{"model": "model that answers yes/no questions on an image's attributes", "dataset": "coloured fractals of 300 iterated function systems on busy backdrops", "train_examples": 195000, "image_size": 64, "crop_scale_min": 1, "horizontal_flip": false, "rotation_deg": 5, "questions_per_image": 4, "encoder_arch": "wide_resnet", "encoder_norm": "batchnorm", "encoder_activation": "silu", "encoder_depths": [2, 2, 4, 2], "encoder_kernel_size": 3, "encoder_stem": "single", "encoder_avg_pool_shortcut": false, "encoder_widths": [128, 192, 288, 432], "fusion": "cross_attention", "fusion_encoder_width": 320, "fusion_encoder_layers": 6, "fusion_encoder_norm": "rmsnorm", "fusion_encoder_norm_position": "sandwich", "fusion_encoder_activation": "gelu", "fusion_encoder_mlp_ratio": 2, "fusion_encoder_head_dim": 48, "fusion_encoder_fused_qkv": true, "fusion_encoder_bias": "all", "fusion_encoder_qk_norm": false, "fusion_encoder_parallel_block": false, "fusion_encoder_inner_norm": false, "fusion_encoder_drop_path": 0.15, "fusion_encoder_positions": "learned", "fusion_encoder_cross_attention_every": 2, "init": "trunc_normal_002", "residual_init": "none", "optimizer": "normuon", "muon_scale": "original", "learning_rate": 0.011, "momentum": 0.85, "nesterov": true, "orthogonalizer": "polar_express", "adamw_lr_other_params": 0.0008, "max_grad_norm": 1.0, "max_steps": 11600, "batch_size": 64, "epochs": 3.8, "lr_schedule": "cosine", "final_lr_fraction": 0, "warmup_steps": 580, "weight_decay": 0.02, "adamw_weight_decay_other_params": 0}
Rows from block 3 of the fusion encoder of a small model that answers yes/no questions on an image's attributes, named by matrix and row number. Rows with one number belong to one neuron. Each number is 128 + 32 x the weight over its row's rms, rounded and kept within 0 to 255. All counts start at 0. Numbers have three digits each.
Before each neuron's rows are labels from the 100 texts, of 14976, where the neuron reaches its highest value: "tokens" is the input token at the peak. Only what is clearly more common there than usual is listed. The data: coloured fractals of 300 iterated function systems on busy backdrops.
# fc1: MLP up (fusion_encoder.blocks.3.mlp.fc1.weight, 640x320), inputs 0-159
# fc2: MLP down (fusion_encoder.blocks.3.mlp.fc2.weight, 320x640, transposed), outputs 0-159

tokens: "brown"
fc1.140:124154126101146115120142122084167116085140110131143123161143137098127151142100072182151058130159112120088112142144103174174112086108169166100067051126084158136117075126114121151103171086166165129141178157144111160179171128139156113067094135118127147107133155145167134142134081153124166080130149038116145122147158119168182176157152132123152121144138122110081139121168086147101097182144108109142130146128108151150101122169093163110128128132154169186171129083162144077078139209083110
fc2.140:107179175138115079147122134170093174157108083142131150111101157166081123111145103163152205121138147123171155115107162045130164191158144103101176183102157170133101183149143139100116066186092112137115087111106150124091163142157120092165167119158130103101088116139112149092148187112130124152111135163106135158131106183122054098092101137162088132080138134156132123156101183082122154068093150164100125105104105160133101137090158100126093125127130091038126080164091096141166177039173141

tokens: "brown"; "red"
fc1.588:151150139068114138119161148137087198106132134111144112091073143126175146157152161098079124128187149086080139113107211187137153105164121097147064119150089181161111104106191207105126124141182188153106106168122131203159165103137169111157113108076117126129120117123133192135123163050118151152108113135170158127095144162131161227142117105152223133147048124129150169133128150138161066131102132127133072112127098116155108110141147160167124181178156162160157155146134151090068128103157061
fc2.588:077130125142125155131104116158136067138139138162090147146153175096053109128135133199179118156127060154154132145120073096073115140133114148113188121173152084100134138115099067163142170082088112105144095077130117055140133112114109125133157156137099097125162134128105117127124111194106131099124107114098092144139126079122103081151152142086105121138208114129132087089066132114159169070179133148088145132107182136128148160082122149120151065082100101080121119112140161146162137177132176

tokens: "dense"
fc1.42:188087128127097104151109165127118205147173151055076156080124115086123193142177124140136089150155078118118145103147114175089141121164093139109129077163133198143066097087124097145114140039108153111128077134174098129119157112085131112145128169140132174118137108149123098061086156115104136113149035086172128126129183089145157160155116107111121085075149173092125069101116139099120134166092116164076078157090138129123159133130196142145116147161134210107187219127080139124117105156154114
fc2.42:087074107197131101167146113107087136178101170170102103123091119124141142141131150094088141085105113122106131134175105145127153102128123148082090133163140151083150157076109108165143171143110115118117169112096112132157114122134110154147199147155121092203091153076164154202123121139122103101127115110074108141110091116090174095080174107066165162107115110151154145138195165183144137079131114153130089137141143067140081091096102109111125183130129136140121088122072103194126118125150173

tokens: "sparse"
fc1.218:166094104080116130115100120116099087102131152149116130086067192085142118164092112142121160130117130128114129198133068103137102120077127222121142093156127131093196166112091176116100166112098125133115142129129154157113089095094084127107098166163139105141136170149129066053128118165116122133147140153060065170115112111128142084104144071092144146176118094174166121117162131148101167115106184160143067112176074096123137127148143088086153119106178112143167153196167125145128087139095132
fc2.218:095127131114093186109108142104134090113131129132140134193151151138079156141157123128137150141118116115134099142160224193136092144149079068124137191043162094160106074140166151106115140133126120123080076115089152152103105154131155199119141115128135111108110082143115128161139158025153131093128106120175115091197176149112090195134156180173149139089111135071131132159151127087105070146189092118153115133159149120113132153127146161167148067136180110112089102170086157114127139162143112

tokens: "orange"; "dense"
fc1.94:112134097070115059116145126149154146135107116124104156106143158090120091086141112121112071094111169102135163092133163223117123098151119153120120124109107175053112109156114169121126162097155104114113148131196121120161144137059125065120144108147092225129112139197108107158177154168082136131122125126176120109151127096158107114134099093144085161115124127079130093125088170118170146134158085138108165174154139172155150167048159142147092085072139101102096174155064081154147108155123086
fc2.94:109117153187152216156123084112118128131124132151138089179112113157151156176142111159146157122153109161133102161120041066124134137131146135161101137166102102195144141136129111183133110159100129156151111150070139113091125172165137168094117158121158077155133105097149118103107105084176135138092143124110141155106143187144131159134139160108186090134130126174143184139139078149059120137121158139168120124098088104107111112174084116118166142148147165156139071123189158128063127078122166

tokens: "green"
fc1.480:117169173120142128199180146128125145117146082180140107106174113171096119167049128156087103098130104140167075128068149140184133167181125156049174176163112118087114106090153139141161180176146115107183137033114162117141129100093147091162157099175103159163135129115139098087071169166162131114159109136118120112115079156164154156149112104116179114115136098131127090114190089120182118119103149092158154140150149102079124133137119121137119107139121175164073119114119086090175098141128123
fc2.480:115104132173089126116087075093109083136105180086116168171089165113173125127152083079149168129146151097073159102161118094117159102055156046192037129113096157144097136173095086122081085123115084127085126204124050079135117167153102128128123162042168104142143154133139166124163100092144110192056136118126164126140181079049104075135125143142139146141135147150140132120082118151093116114121118130086109136070139142148131101112077129106113105113091133083158171101131155192079168126110154

tokens: "sparse"; "orange"
fc1.342:118093121121140183104130140055122108065111116131147174167144152122164146117091172055167149136131121118122157113111160070126116129050145133161119144126178162158157140100138123117092110094159062132110110201095116132138121175126181163153157158020151077109143120127075092113096171096146052128133100159124153112130141137120105173144130107166178157155106179124094112131147084125060126131115115136153112094154142149156204092120167136119135091069124202084137105128133132129110122127111166
fc2.342:151194125096140061132121110192146122207127174142104086134127127140075090120134099158101127106148134159123125100180068168100093139145162109116130066125099129111122118158097158140148124134131197136144110072165129118125146074143071072119101139204110152131136177144187137147167088160100170143143117117128105142157128092111157083121125110104056120118116092101139139101116181102201115074147112136092100150118129157113068122113077122145111134181116059115162139149108162140171149131153057

tokens: "brown"; "green"
fc1.439:131150135095125140132109127064159189129150082131087142103134124132189164115164122153126155149123120176067153142133118093178228140063166068187159185139165100073149123125153150180113115148126059162132128118124159125142127137102098156133150117174098159101170177164064116105112107198129103194115148113073216190123135180117135150136136154134147132135130118060153166159115132167166113170157076131160151120177162134138174154134080098084150141105096131110195181116139079086133131111152131
fc2.439:139133130177162120111120131130080110167114124073152115111113081184173128131061072117085154086107119074158098140135170110062070076162106124095102174133178140141143158143117128132153149107148165087109132103154160100115164079116159164095150151128106108110098137108137137168071138079145139167144150188193094121133056113168094139119117114111162171128106110224117134117143172134149129068125131173140091099041070067153070077079200136119081157102089117165092057108131134128113121129103152

tokens: "dense"
fc1.511:159122207116107131059094138131091119078179078072134128101113127103135142148125123132132147138046114163165122190158197138081038090150190141120084126147118137121138095101194152120112175128158159089116129139087120160138152107122106082117081175185069126154129112168127133108149110111172125096137160048067138140156125147165131162108127088131134089114147138095120136156163066103098158183167123132136114130126216123136171158147096129065174197173166147103136144077116111142107150149132134
fc2.511:124136119129180117195161167106092178124114141118117166145132159145149091118168112180163139129130092098107139097140059111154236181110107113113154060141140127144123196164069138123102098176138159170125077099187121066124108135098111157101196120115150126154137180134111132113123125143119093132095082210180136151114103072115090111121124170092098123107075091150152117104080214133127136096062158123135118121094100157159125087106153117150104079122124157155131106192126119108131096145103142

tokens: "dense"
fc1.51:082107110151088071131099157152119142114133114156141169139149103122101122135106161139124088181120121164147147122154144207095108095181150130072133150089124130096088114117159126123132097075070171108104183132137083116135164093100106101133157143114146093130123110190110225102103098172145138118161118061154163087122127103136087101123143146137154125115189151146065098122090137137111093137183129081128105137086142164177108160126180131181079180150120166065098149149147126108091156131141149
fc2.51:222126154129138142152121127110123147123109112111127090081104116101149121104119121145134151106125143124157121152143072078133150166102130110152116089197184076120180133130078125121114206170209135123140055116127183133130107166172114126150132116143132152134144170080177055195143124078115115115137138169127095154116094128181135166081126149114149130188092116137132150157174152158140157149085129149165147114160134108126115108108072126051161101126177072175169127092130148148146126142093114

tokens: "sparse"
fc1.508:168093121050131141110063118029163141086124145095135128146071118142108129105162186105146106100110094168117132151139126149167129123120102120142119115130101150187136074097138147229114126167108160109094037140118168147179183092176126150064100184098064127087086110138078124114137093027054203113157156067125114152087144117157141169135102116107140127128110139140151173080095126137139141083217099171124107079136112161099096146094120144089111144124162105162155129125142098134118156120131122
fc2.508:153156129170120121117204176183117133151096120134136127099175177151129117156112099134131117122091068154125127113159123135035126140201143212129180135123130128102097142133213161084150135133187140178145179097130139099090075106043107120180128119152147160141145104132153142115096114141170114099111111178139147089155126122163156137140143121138213126091104109124126090101124125136129199156079163130145116190134100066122155100158131150147151119119098178119112128124098171096170105165160135

tokens: "brown"; "green"; "black"
fc1.10:105136120198117101139087131138149122091115155195066075135150124130058114132201158189085073098145145170089128143105137148123130121112106076145082042123151172077144166136130112140144156080123128168130098061147087133162070127131135106133121144164169124080110127143182126135099153138135138142095143125145116134133141142125205154129139112075065070154130126141125157173118134105131128116129098100111132133101154170144150082149114124183165119144162153135216060089163151126071117141129171
fc2.10:078124184157104159111094176137087183169170161094111129163154136128160140135101037136081122184093132088135131096153184136130070084159126154087161099138188174124092169099115147079123098119087133103163150110141133148164139104120124140170128120093121149123121111120113177129116115115176098171127112112136105070168120088130112151132124111079154132127151124086110146104106177079163107139204157122117051118121146069136117163127238160121126153111079064153087170112067119088131147087160168

tokens: "green"; "teal"; "yellow"
fc1.258:094112108147141181177109072173084083133138130114155123057151079081139159159139177094098094096112160093161135113127146160144100133199142133131129138095122102138128109128197138133118155163144138046167164070129159118134141119107118084165108107176107130109095066120107150099164154103142147114123103123184136080119116120216188091129088194081155140142170084131167152122170133102164157122077187125095145092137139141105074186116170120150158070168118117122061132111125101111126112135126118
fc2.258:086123123166126106140160128122170138094082157115105159146131138146069159086122113132141113165124101174075180144130182070104150120080118143132129127124186156119101134093106122124124085101081126168103101177121091149141119075168171144078171118082150109125151171165171177110035100171150156156117151163099146138150142085100100108094156087142135158083117160146096096117081105174090172144130128159134133156101103111163112162111129144134090164106172197116185139148137138187124105130109137

tokens: "orange"; "black"; "pink"
fc1.145:082101133203104148098097121190121073128129134161145112162130123111116077107120087147121120181119104137083177181123098115105092118122112135146134122147159117070054098165133134154111155088097078087130171113197137110098121152120154104120067139074141115052130112104069116140076118149093029125109163116083123137151128119144143120119154095131096159163096119063068177113083138039136160145178134105099140141132095117069117113144128147134083076126158153159102173115103131129122159114114181
fc2.145:144118159067154094174157129104157180115094118101139131112107139148114177161123153113125110105145203126182094069132134138100130161128168133102138122140115113178229172103130149101135152189157133155140083152069127153182145122126130125152178094181109159220140120138186163119125165155148184117150130133150154106090127118115111138132075124108160122124168123171150086123150138176143110100085083160141134106111153180168116177116111090118165210146104127115144099132163119143144129123118076

tokens: "orange"; "purple"; "pink"; "red"
fc1.622:165109145185090137113085172112178183172063172090083118160144115164097134113081153168114121134082119124105136192111114127129105162115140187152145041133144134093111107078172118110162154115164177122108111094125188104109136117176107127197098153110175115090101139085170155105194141119053206118122140135105150135139153127078122140138138075145131060151162147105116154127118109117117093098106121136108126117139107115110138099152176095148173137122144097088176121114141177112167122148182090
fc2.622:152143106136164030132117093158087059091172085128148120089107195094146117156101125136092127140152119102134116116110158098095146080103105072140097167144153124102104115171101120110109125098136094155136155129163125156119085157131082096092112097175117096179143141147089113121109157138166084179104100112157078126160136116101137134138185144121136155111127063187145105190105138146109190117096157145143139148136121096162106110093085123074071124174137094108119161125104129092120111137135135

tokens: "brown"; "black"; "green"
fc1.619:137137133139078162107092119125176068094128137182194088154153146130085116095131095109106172118140114100181175102179098193141091142141094160119116154106084110132180111156128082094142150128115108127087137098090139145165137170105147116113170098170078158145172133104070160135087103112132074108137125142155121104169148169075169125145109096094138103115078115192153119127177192097145098108138151105117100093060170173151123064109086084077103155177152109225113074109184110095083124126106158
fc2.619:131150123125180129139127143140084181131157126087044166198089087083171137172124159178142103134129160134109094165089180073099142101103189087120082135187177115107072143095159144174125085114106130133178146165153117128090130102134129123131060159118164126162109145154177140131160125116138194140105125103109140126064092101154111196121091218180092158096142179090094166102061081146123146111137120127137173187188114100139120193113158161149128123114097112080127134149124117167182146118129117

tokens: "brown"
fc1.549:118089136106163147106084100146177089108069144148170132096104140098167164090159144136136080118056109091139157147123124160195116075142110137098144097141095083186160115161107152024157162129143151152105070165080143144155125154151098157120149144105123199134108166184102195084177121155110064147108112165109160162182185129145140102148122099146093144195104116076146198065117101153140118110206119144178136185169100171117100167149111148185116131122154138103099104139091171157119130062165160
fc2.549:155152141109120114141167134125054120150161112097148097162171100156084073115074155109139182132146102164114092105144083122060162209134153146176144179138113144116134103110125126164097123148112139111134177121142149126120158138142132103140088158132133045108124115082127079145109159107103190149156137064174125119078097074122111139136100119155135094047163161207090067158119164136076167168057137124076104084087124051148173091140138102097130120098106113162142162119136098097156142185139093

tokens: "dense"
fc1.575:170090134074084164176159127104126158167109136098133150114124104153107124141134160087131123129089078145124138198122131147113099171095096135145144063108087167151127064121127133210076137154123175144086091130143141103128173108111138131141104160158117125098164118190180101119116112161131092089134074095096128183123141150116139181107125098095116103049091171113151109140156127123145171146106075184097066111101139156085164140162142122084104164096099163127155152137095181185097120185129103
fc2.575:143143086127166121129132129036117146068123109152075090153136137168153114101120123104168126096146111080139110119128094123125185100137115150153173087171119084076138137154078112212195141102126148144104123088086124183091081125140122109060183113133055073142102099169068140126148128147148141112142119130097168117107059113174160102150128135158129165169092099153086096109164181156103133106113142104161107127123139086182117058142162126133086096141170112132106082089166085091161132174112079

tokens: "orange"; "blue"
fc1.398:076156128151117092088104128088201072132112168096164147104129123116109151083155144083187063106130184120160113179181156152114067067162152162141097124153136125113095132108124188086180194109161169196065119152082166139118135129119149091111148113116167148145174090161123124141125131134100170112148111092157174120111119105191094106104084110127169129129095139074125129118105121101167137142121099132104182192096185098104113175101165138146106074115176123108153133172113118147105141149118137
fc2.398:150109150093138159175126133164069176119149101152121108148159162136154116155124108167068165136135064114117120101075096103158195192117110095103163129091123146126169155144141085130069061153099119099189123081169096116134153154122101154120115129146104121095087166134111111083159118092143114185102147166125074149171139169083147160186119177117091129124116098141142089139111166131057111160138150105172078049140076165133145099158103115123116149139105136152084082114166095076155115121137150

tokens: "sparse"
fc1.377:135120100084153150119151144129113033148092099215111098099119108143125102145151148151167148178165158179092150129033176119164140166113141133191095170107101071164102153178102116195152159135099157161127115141089143138143147090160155128134130162085151148122174094099104118152153154116128109104146174151162129150111121121197071099113146103122163148159113090132147169213118095146135113082139085126072156155109105130100081154089046116083143179124132111067161139089181150146122144134142109
fc2.377:176131149149096105132129119162191153100118168033162161142151117131136116115106144107113141073156116108132097161147041125148171115135135137156137134120152146143197143157155135088154101168159118103137223154157124082105092163106063152127085139105151103100085182139166119148141099157126159114153145156084137149146114123131115151143099153116114115102101107163089168080130145129064129154082163095129104102129079114179201112155095121155119178113120145187118099139075131145150091123145102

tokens: "green"; "brown"
fc1.389:114170137132129101129123165145165143130163124145161142186124120146154135091128177088098078139139125130137122101086031168159186102144133096130156102120151155164117142165131122086160098098158148122127135074178134088092122140079155143143148146170096148113184092072129118104112119137188058080101129139151158110124118104097152089117159125170167101154096162138117068114119154096099186142169139085109105153095073112159117075121182163160111124147118132133092172225161080130075056134157108
fc2.389:138117101142125121161084074142126108107123097156067093098117161096119136173127119131116145115125136086144160149130200076120071147109167134159071151142123122084127123105124093129140144138096116127146122190074118140197153136174090070139112099119135112170094134136117152128115186127076175164184162104095065119104117126149123168144101119082108163084172077143120177128114088130160085069115129157129148113146165158104115209129065058091159150108155128112132117042091147115216212094136148

tokens: "green"
fc1.352:132122153157079145136132140139137172153125180210137120123125125133078109168138112126083137130123065147107185135097138174132149157181112084134114122096149131146110129117197196090143148094150147135172161124147141126077134136130093115162121137123085155109104142134100134115118099129116081151076137145141092152126063064126126081142160149153178100152093117156132102087132067165152154127086140193145196169171118191111127145136157160109146138126138096091067146169134179115123162108064103
fc2.352:159131094117159086124138135137134076140089147084125167121160141119153151095111146117173111112138203131148071101144135098070127156100155184147156104176154097132158107109100099144098185132152113130110114130091124124188139124146125120069152132132140121136158127115137169132107213131114155122145107130153153099127177162168103143137135100082139106117144152112145150140114207094105126134170131092096074092090132077168132140109093110136082134139120163088146115084042129139122088167190084

tokens: "dense"
fc1.633:151155092169132081127135148080099122121131159121119134142130207061146094151140118067138100193110135144164156143137137179103109169135136142079099140110124102133150093101119149089103126074143131131107157137109142132101146139115104107116145096129121078187155075146172142156148180094108097167082116084086120142159115106139113163062116142118096027147104072085105087114161093177110163150214088139169107114056092116163169146126110124091111173139127148127106195103128088139026175182140149
fc2.633:155128142063128204110121114139109144127109103078072112120055076178083158166156131159172101142082149117100099158143136130089115093117083109160108097167121117127085209140122158168179176173134067146140112074143045146095129130094130108109137159125148145082189124129139141113124083148157120100138121142164161138110107087095133104096135070097131157074145129115113201151166124097205103072074143123141135177145170143106083082119162140171117180132078195120198137118139165124169125114104120

tokens: "brown"
fc1.314:171142106119119171165138129117144118176090100142112158114122182118208117065073118138135125142150143183106178134144168160105123116136091156106121120165140124115117120074129169116120154112127075133083092136116184190053126091211149192026090153119107132073194116106138119116104132142105160166149158156149079181109197104136170196113094055122101135174090089097128127102110141136180090113146144130089125054151093110140143182128134090106148156124165158149163147147136131099118174107072133
fc2.314:076127172070068134111115132166103138076163169118175098169118088157037120178154147132153072137151087091147086132114093126127156119124114116178173142086145158137118096199162124148163133140131184144180124126157093071181100133026150093215180120150114137161112099113057123120126123117134119105116046102142164075123112149148137087119158132128158128087146150114125151095138157101072157115140132155129129196125143138128130164098137150186144088146111127063117095133163130172137087130213136

tokens: "black"; "green"
fc1.246:146119082135165128126126147164140092133084097153160113087186101106098083137169224158112123121100125218158147172028074165121153130115142129142106202132116046160132067141190131135132109136114159118134140117129156125177158126133074148199098199137171154083112135133111147134138105137160152095164088148107062131138132200131145120126136141103161112159168135128036125112141125118126135177136147134169163122233067122060151146167044092132113076092190098114114076134191142141174133158116123
fc2.246:155114164124112118138159110125139142151133148140087116109158117117124082154099141138097119124178171102111057100146105138133106097107141089088126074126160129107180172127063161173129156169114053179167173112178098129130097215109106110069147128154156178126125159176151131102153086140117128162087123146127109176126149122110201113087088113126081077131148097091153158141110128100116100129042112104133180142105140125199073103137141155108138152143058169136160139160112082141065068136084125

tokens: "black"; "white"
fc1.120:137123163146151124168090127118082128187165156110115106119141122149148097111150126041137102097150119112133074115174123138071108134168184148099076102134202099189097067122108128124107183091166083122110143118140138127090098163090154184078121158080117107139165158138156101115134133116137160107094111181188137156136111195147096093158187174116195112128110173122126165122119157094135148103163141090166139150122145094156138067118147198146127126187123125185126076134066132074112060137142160
fc2.120:117113073167089137107126119142107108103093094106139124173093143113123143129109110206089131106133166156089123128062152127175148168124106116145146166145093117055134175162166132133139080172128170111122109094088114126135173043130100099147131084149163153144061099100102147130142124109131064135129188125089106078093126067072146189081099107145071159127129106159122079176097101159112098119100109167065090078103110166141139180107130095120146163100156125051123172111153139165157213120140098

tokens: "sparse"
fc1.333:166132125087141077112081121081147137141150159138105144102094144076115172143172114141126121117087114089125164151093015177131148151080160111155126132125111147154118189127137112148113129113129088121157106151082178159088119156096183145103149134149129161108159084141070093126117081072111143131127112152113105186092148137201131166195139164206101094086092119088105148123156131140106157126168087124159163145164111084105140078103153146105152137144128188154206150112115099120100121167128125
fc2.333:153112096159062119115143150141102125147129130072102095109100134135175111167134133129112141068140141126107135108144107095115125076163076149134107069175071142130131086113135095151120145137098102130143095114169111123107080100156118088197095122138164146169117171145155108162108196168155043114121106164116134153091120099123135142089166099047157143128126111196121075127140093137139115152151142172121042080161091124179120141121088144042147166140130124111094189178089176185157115117139200

tokens: "orange"
fc1.53:136182107176083158129044133163134065097092089152151128099120119102153117135131111126128147136114110174098136121177126138156071144064104138140124152118157145110108124166101089120209114102138159115102163201054158119163120121151137105119137162093164093183189097120142157166152146093105128143129141100121144175127137113091039138161171159150143150130150109117134128191126065132159137102178129098075153146142114132142164117103045123100121092129141116073134121162140135175163149111096080
fc2.53:117100148078150092162179115080096175109171158143156113147178142126120170152174135174163092127126174112160111163107101087099168131134146117109161079115099108107164210159205136110072099166142111123186144096184090129077098153084135167150124110144111162101101143124112103031124132112165138142078200109105119105145140154140129123115128159134088132111120152159128172093164149116089117160132127169126194112110105153115104090135153055089143168133107143119149134149126147070134093166135135

tokens: "black"; "green"; "red"
fc1.540:117171117100169129157139173076135146152131158149155102160128100174179143126158134158120120153150158073126096080107110122112178163094133119113129167123093145111105111207105170072115146127093155117134096106097105098157142117124165124186150167126114143090113093162138137121110089152138120148123154150090197174085122137099076150104075048162092138171132107216105058118108118089102103091137155118124096122158038128154152112145106186151101127153095134115154102157147116140082162117129166
fc2.540:145099136175135116068148085161158113076147102099139178086154133110083135100093141125125141130089087141150172163140113123172070093129128139144141066099184135097140145069148065146143085124147097111124159179148153173112082146169073121078099112105117140147149157083097107169090161085110160127122068122168057110162152118122170130171176179095173137126138147075125195139172133180145151165144107121125138105132202095131116149109152097078119142069171096164112145099154160114161083128146115

tokens: "green"
fc1.627:119141161099161086139117166140178148132078124113125098149190166121099132104182105145135170138083089172107162099176138125121113097098111105078049135159137126144149075125130126118126109113146155146144083101135143113153119168106116155084130212120146177127101176106162130090114119126182114098104126121126115131067108106132088112083130129154146183141166210111059139164134102141209166089191108175131096080193124101115148206182123135110197128139149084137149098070115162188102117143183171
fc2.627:120146135139118191130164092142088102143172096137158159076070104128146099152106177148098111121202155092137072144155119125148144124151152160124241103085148156097119160092156112176107151125070122150123139121104104153109195114133128088146128108112110102108150051154118109088134134143084128141134056122141107130187150154119177158172137072109115098115105065115151157062125158107040037170091141080142157174146095172138115072087155138143121122112133182109113191173134140051158124102084111

tokens: "black"; "grey"; "white"; "purple"
fc1.339:191087157058103129135121184137151073090167079092142117133121132128148150122102071110116117122131135185172041128163129092097082116146200089108166037122114129114127119153074129126144144129193160095147112176129117137109073078127117118112074107125152173117168151123129103173126090180139129055134098105186053175144103146092114095124071144106103112100130141163154099156151110055088154111101109114164117106141094122096060118136172176100145151091145147198149100157093127113124111147120194
fc2.339:052169132130188153130176099084129164148111127091135142125107143112093136138151131177150137185125167114112178137117158102147107105041125136136136197124126144106115190145147118092119123116131139091127141114113126142128167143082117125093189139149121037091142142164162117104100109098141176159142174138095155098092132122162084201126138182135146182101113134073109147140146112200126115148084147163143144160148161152109184129119088091081080124105117084115187098142168095138178141134140101

tokens: "orange"; "pink"; "yellow"
fc1.504:158096071117124123108122119077115112140087141125099064196153150187173105150165093174078117114098132126111110167115105145131118151104159068134139134082192122182079136165112110133127092174093115160140043144126199125166164169142155126152062115117098115094102118117104156125072115145133147139179120100114137146141090146121160132149143104111192127167171167129154097137118092123105196102148104154071135053063191095107109125119173130058119181100129124136094088146125131120153084109119141
fc2.504:140097188143142082132168163224157181205136182137114128106112130082085207178125132105136150143134142116089153100127133120119140104118099159094116119170092161090159093100191126118155147089155179070144127098181117125092158083176095175081125107099155144168169154118144100161150110143124115104136095113137092125115133174129186129094081095110094119108054124106136149073136110144157140149093120126189121180149082119135166103138126168124131130118146159118157177116094125085187093121083186

tokens: "green"; "yellow"
fc1.136:110134143160087155115137091144084187177115143152123155115119134127120044146106096139111165108125118141147153132176163109194085100156148107171077130126077114111129075109184153142082135106157101146090104113123130139148134088130110167153134122183078113139178133153103147164207160158122129135106181143153097109116115107092064148126117165163111131082107181131080099119120186135086099129111104176174144134094155095127130142156112138072171169132144160064123181146124086178099156133121155
fc2.136:121133080103186146175169132125140084047130096082117134101138168141139163106164172117121103106174112105108105158115111120060122136098132132063159097139168167110121166142135090110139164170103155131154139121140099085086139163133158128124096153104150095120074147132165123109057087112139148101139112113095154167115105159165168154102115109120182147153117094115175180129132078139169168114112193104123087119150135164105176072107148114170078106139109075179134073111128161135141099170150136

tokens: "dense"
fc1.329:157152133144150153084077167117159135146161164131109128137127131130081114068157092160126138140127122172161172136147117157081133072134125149191119155095146116148139131094106097174100093147116104119145079119111117139123088116126116103113168209141109140096151102106141133102156122126095061123139124121127113165112154141102091142190169090090087131118151111140082157135087074145114194084211149165153101162126146113163146181068140113126124104167113122132115099123140186181108132130200163
fc2.329:136115138115108083142163124072096091154082075174142112101114147054205094182130160094125097165153085132076112078103092114143108175141114109117082085200096155129104092155188153062106147123129179152116150156105142130167188176116135141093133105085144088158112141143108110115091160109149182112134145139142128105113092147177159098062091142112193113128097153106173102063186164103119087184127099104121170107145099094120156113171137099086132145084111116133156175116129097136120117153107108

tokens: "orange"; "yellow"
fc1.458:130123125092123150073131178129179077171112089130124137169107115116140121134147150138145158155065208127112096128105157140054098193114143133116115089133098163182121110139110166128083124142150123200082158157167119143129077073197133135098102145072171141088115209131130106127108163116141174114151118168139113108074183116133146079148117075104113166199136119149119113122128143117146156125102099132137148133153089155094141164109163149094138119086091124068155102085144111136186133125204084
fc2.458:117123156147095153141129096165120144091098111183114143093129116117133150106102097131120150073204096172133149171169123117209162084169140109141154200102168069114108098128135068130128156155113136048134113112093160130136153166108115097139126141162129147158154072129136132128169099108138115141109134041098137177172122133086111212158120174129098096075125155070125134157158112150109065112170156132113100123152143132160090110119128080158130159088187162141126147151115132136089099108070146

tokens: "black"
fc1.370:114095090071109150117101094095118162103116141206059129158133162096097165143182152123108111111183130133097168120071109168131171129113114098159099168089122165132125197170066133176119105113054081145100137084128168144112103121104158122133110168156096149115150120192101116052070093111114167110185114131107165157086129157156160129149117120081119116136149096103130140117127102116089115128180131177151129127143169150054141160165075107194134094114194148091218090160161099203121108091102099
fc2.370:102096114186147114155089100174131152102133125146113128129183096074082146158104172158090109179133229100126118157135139099112076109139162073139066130120168166107118172119144073109179112094198132092103108119124100127084095086121121099089140085094149168069094138071165117124199122081143119081166204101120124127139089089063133113099098147049075151139109155116136153176109109158142109131101111191116103136105205174114154114155152184162122169147129144221200113116110114154158115110170174